Rows from block 3 of the decoder of a small spectrogram FSQ autoencoder, named by matrix and row number. Each number is 128 + 32 x the weight over its row's rms, rounded and kept within 0 to 255. All counts start at 0.
Before each channel's rows are labels from the 100 clips, of 14976, where the channel reaches its highest value: "responds to" is what is common among them; "lies over" is the class under the peak. Only what is clearly more common there than usual is listed. The data: Morse code for random letters and digits, with fading, noise and interfering tones.
# conv: 3x3 conv (decoder.decb.0.1.conv.weight, 256x256x3x3, each kernel summed), inputs 0-127

responds to: quiet level; mains hum
lies over: gap
conv.195 [ 94  99 110  84 131 133 121  92 125 200 134  83 117  85 125 138 168 101 106 191  74  45 152 145 144 181 109 118 126 100 162 119  79 119 145 144 124 149 155 114 115 108 140 228  93  98 115  83  92 127 109 155 143 115  98 141 127 125 123 131 143  75 111  98 152 105 131 152 118  34  29 121 145 145  93 125 106  80 109  88 100 122 132 101 102 136 125 104 109 120 150  92 172  76 148 161 128 108 107 128 133 145 115 115 129 106  84 122 100 198 123 135 135 104  59 112 157 153 103 117 127 139 113 136  84 112  98 107]

responds to: clipping; rumble
lies over: gap
conv.84 [126 115 105  75 141 123 125 135 109  97  93  85  93 109 116 124  98 111 117 114 157 169  85 138  98 113  74  45 146  65 110  94 172  76 143 156 151 158  75  95 105  98 116 125 145  51 144  24 136 118  70 121 116 102 146  90 144 139 141 120 107  96 124 134 126  98  81 115 109 104  86 127 104 141 121 118 142 122 103 120 140 110 133 139  84 140 132 148 148 123  72  75  54 124 167  74 101  93  82 105 109  81 133 117 136 139 110  58 171 158  90 125 184  85 100 102 127  67 137 126 192 108  89  96  90 136 134 132]

responds to: interfering tone; tone: high
lies over: gap
conv.125 [122 126 130 116 118  96 147 129 131  85  64 159 115 135 108  96 127  88  68  66  89  34 178 136 118 114 143  88  82 141 208 149 226 104 145 163 172 106 132  83 138 102 167 194 117 103 176 131  98 153 156 133 133 137 111 136 179 143 156 189 130 123 160 101 111 120  93 134  94 162 110  61 144 103  82  98  94  68  94 143  79 140 173  93 173  97 135 164 146 135 123 106 125 134 125 129 119 158 200 127 103 146  80 125 124 200 126 131 198 151 159 137 134  95  78 122  74 146  96 151 121 131 112 169 144 127 163 123]

responds to: tone: low
lies over: gap
conv.4 [114 144 120 139 164 187 118 154 123  32 106 151 113  81 101 142 149 178 142 100 131 125 151 138 153 103 143 129 189 135 155 145 145 102 135 126 131 138  89 106 162 125 139  80 186  98 166 149 149  86 103  84 154 155 127 142 142 132 114 122 129 105 147 144 142 137  46 159 118 108 136  90 175  89 108  94  94 186 109  90 148 162 164  86 158 105 135  53 127 182 163 131 135  98 128  98  84 130 169 139 166 131  84 122 142  93  77 103  47 146 131 159 146 118 109 114 172 153 147 138 209 161  86 144 171  93 105 113]

responds to: thin (high-pass)
lies over: gap
conv.211 [208 194 153 103 203 148 133 126 147 122  86 124 108 108 152 151 100 107 112 159 124 178 148 137  91 121 102 156 196 187 163 117  75 132 180 121 165 166 172 159 152 162  81 173 128 117 103 158 115 177 172 116 145 107 140 108  57 116 129 127 139 107 206 144 125 176 135 172 115 120 130 158 141 151 145 109 149  97 130 136 179 146 164 120 119 162 161 151 148 132 113 113 152 172 175 141 117 135  86 126 120 196 147 138  85 113 145 142 214 178  95 126 106  96 146 184 167 131 118 151 103 135  76 152 157 206 153 113]

responds to: quiet level; thin (high-pass)
lies over: gap
conv.43 [ 71 158 163 151 112  94  86 122 176  68 135 155 100 144 237 131 120  79 131 143  81 136 135 131 121 121 135 147 166 119 230 193  98 148 126  80 103 153 149 159 112  96 104 199 123 141 105 125 121 163  83 140 133 125 165 137 113  72  78 115 147 128  85 128 109 128  87  94 154 146 136 122  97  91 137 146 128 129 110  73 157 152 175 145 143 110  99 187  87 117 119  93  82 121 124  93 165  87 130 133  93 162 101 141 143 166 106 156 134 138 138 131 158 126 130 125  71 110 175 119 204 134  89 108 134  82  45 165]

responds to: mains hum
lies over: gap
conv.126 [102 193  94  91 115  79 152 165 173 135 126 122 177 124 110  91 219 114 113 127 141 117  77  94 222 177 168 136 151 147 113 100 109 141 105 124  89  49 117 145  82 130 122 112 105 165  89 139 138  96 115 132 165 116 131 148 111 142 119 120  90 166  97 184 117  98 127 182 127 137 153 105 148 151 100 149  86 128 151 119 111 182 129 121 160 123 136 167 147 133 116 104 101  96 195 107 118 172 203 143  67 129 197 153  91  45 112 110 151 130 132 128 128 137 121 119 151 138 132 107 131 139 123  64 120 148 105 146]

responds to: tone: high; mains hum
lies over: gap
conv.143 [114 106 116 115 121 194 191 170 121 160 118 118 177 151 154 119 104 126 157  80 130 109 113 142  70 129 121 148 108  97 198 156 186  79  96 135 161 116 144  68 147  66 137 156 160  80 122  95 158 193 116 145 106 150 149 175 130 125 144 146 108 158 118 111 136 106 134 113  89 116  54 104 121 142 166  58 155 116 139 119 147 157 132  86 182 111  85 114 113 135 133  98 135 144 120 115 117  74 105 172 183 193 106 110 114 135 146 129 150 138 107 149 133 167 117 113  96  59 181 116 117  99 146 156 100 101 138 117]

responds to: mains hum
lies over: gap
conv.85 [ 86 155 104 161 149 152 114 136 153 136 160  92 140 134 120 173 131 130  90 193 139 193  78 108 107  99 176 168 189 139 101 108  73 133 125 126 157  78 133 125 161 149 145 183 140 140  88 112 127  96 112 187 164 118 126 152 104 152 186 100 106 152 115 223 118 140 123 149 128 128  65 170 124 169 153 107 108 111 163 132 112 102 120 179 172 198 113 137 156 196 101 103  84 142 160 143 158  97 138 139 136 152  67 160 123 102 145 141 111 171 115  99 119 154 131 129  86  99 151  77 133 119  93 110 169 118  90 118]

responds to: speed: fast
lies over: gap
conv.233 [100 125 133 167  59 136 140 166 118 111 130 138 110  76 151 132 113 132 149 107 148 124 121 160 156 147 142 161 161  94 155 170  93 126 157  94 142  83 130  95  62 143 134 124 161 149 161 109 143 169 101  88 177 147 202  96 126  81 153 103 117 154 197 162 122 120 186  88 166 121 114 184  78  94 110 164 127 144 175 157 166  85 106 160 156 148 105 140 170 120 121 149 175 116 123 164 105 165  66 133 210 142 110 136 132 111 152 115 178 169 134 141 127 113 117 111 190 153 168  82  81 169 180 107  98 136 134 126]

responds to: mains hum
lies over: gap
conv.95 [150 123 137 160 169  65  55 177 139 141 117 168 191 127 179 175 149 193 119 118 119 118 134  76 114  84 122 116 173  95  58 108 100 145 110 121  88 160 153 145 143 154  86 105 115 142 194 141 138  53 120 140 122 139 127 106 100 135 160  89 130 147 145  97 113 117 194  10 157 111 163 109 182 122 126 105  74 101 147 107 112 109 185  86 155 141 199 144 105  71  77 112 108 125 160 102  91 163  77 108 144  72  98 110 134 143  84 116 135 136 121 145 175 143 126 193 192  91  85 165 130 106 109 178 103 139 132 164]

responds to: speed: fast
lies over: gap
conv.61 [106  70 128 129  27 202 109 119  85 122 169 169 131 127 105 133 157 146  79 115 132 107 118 173 133 146 131 139 118 122  84 141 162 124 132 149 167 136 142 112 104 113 167 181 112 134 166  84 137  99 114 145 139 143 102 168 123 129 152 137  83 108 171 202 125 117  95 123 129 155 132 113 154 148 138 136  86 136 126 184  83  54 126 111 161 210 131  86 111 137 131 158  85 140 119 131  52 197 109  78 136 137 132  86 130 142  78 135  95 140 113 153 103 130 119 157 156 152 189 135 128 137 124 157 128  96 198 134]

responds to: tone: high; thin (high-pass)
lies over: gap
conv.124 [103  98 101 159 120 127 132 138 133 120 171  97 143 108 153 132  93  82 128  83 105 103 125 120 146 129 116 119 146  98 157 110 185 128 128 156 137 116 109 187 111  75 152 126  96 107 141 121 115 134 127 136 112 134  84 124 150  93 122 158 129 130 105 101 165 137  91 116  93 171  77 106 110  52 123 175 100 107 187 157 148 115 130  55 148 121 175 113 153 135  79  83 165 136 129 113 112 115 123 103 122 113 149 123 125 112 162 131 182 133  69 135 132 158  75 113  79 116 142 144 179 117  54 112 171 196 116 115]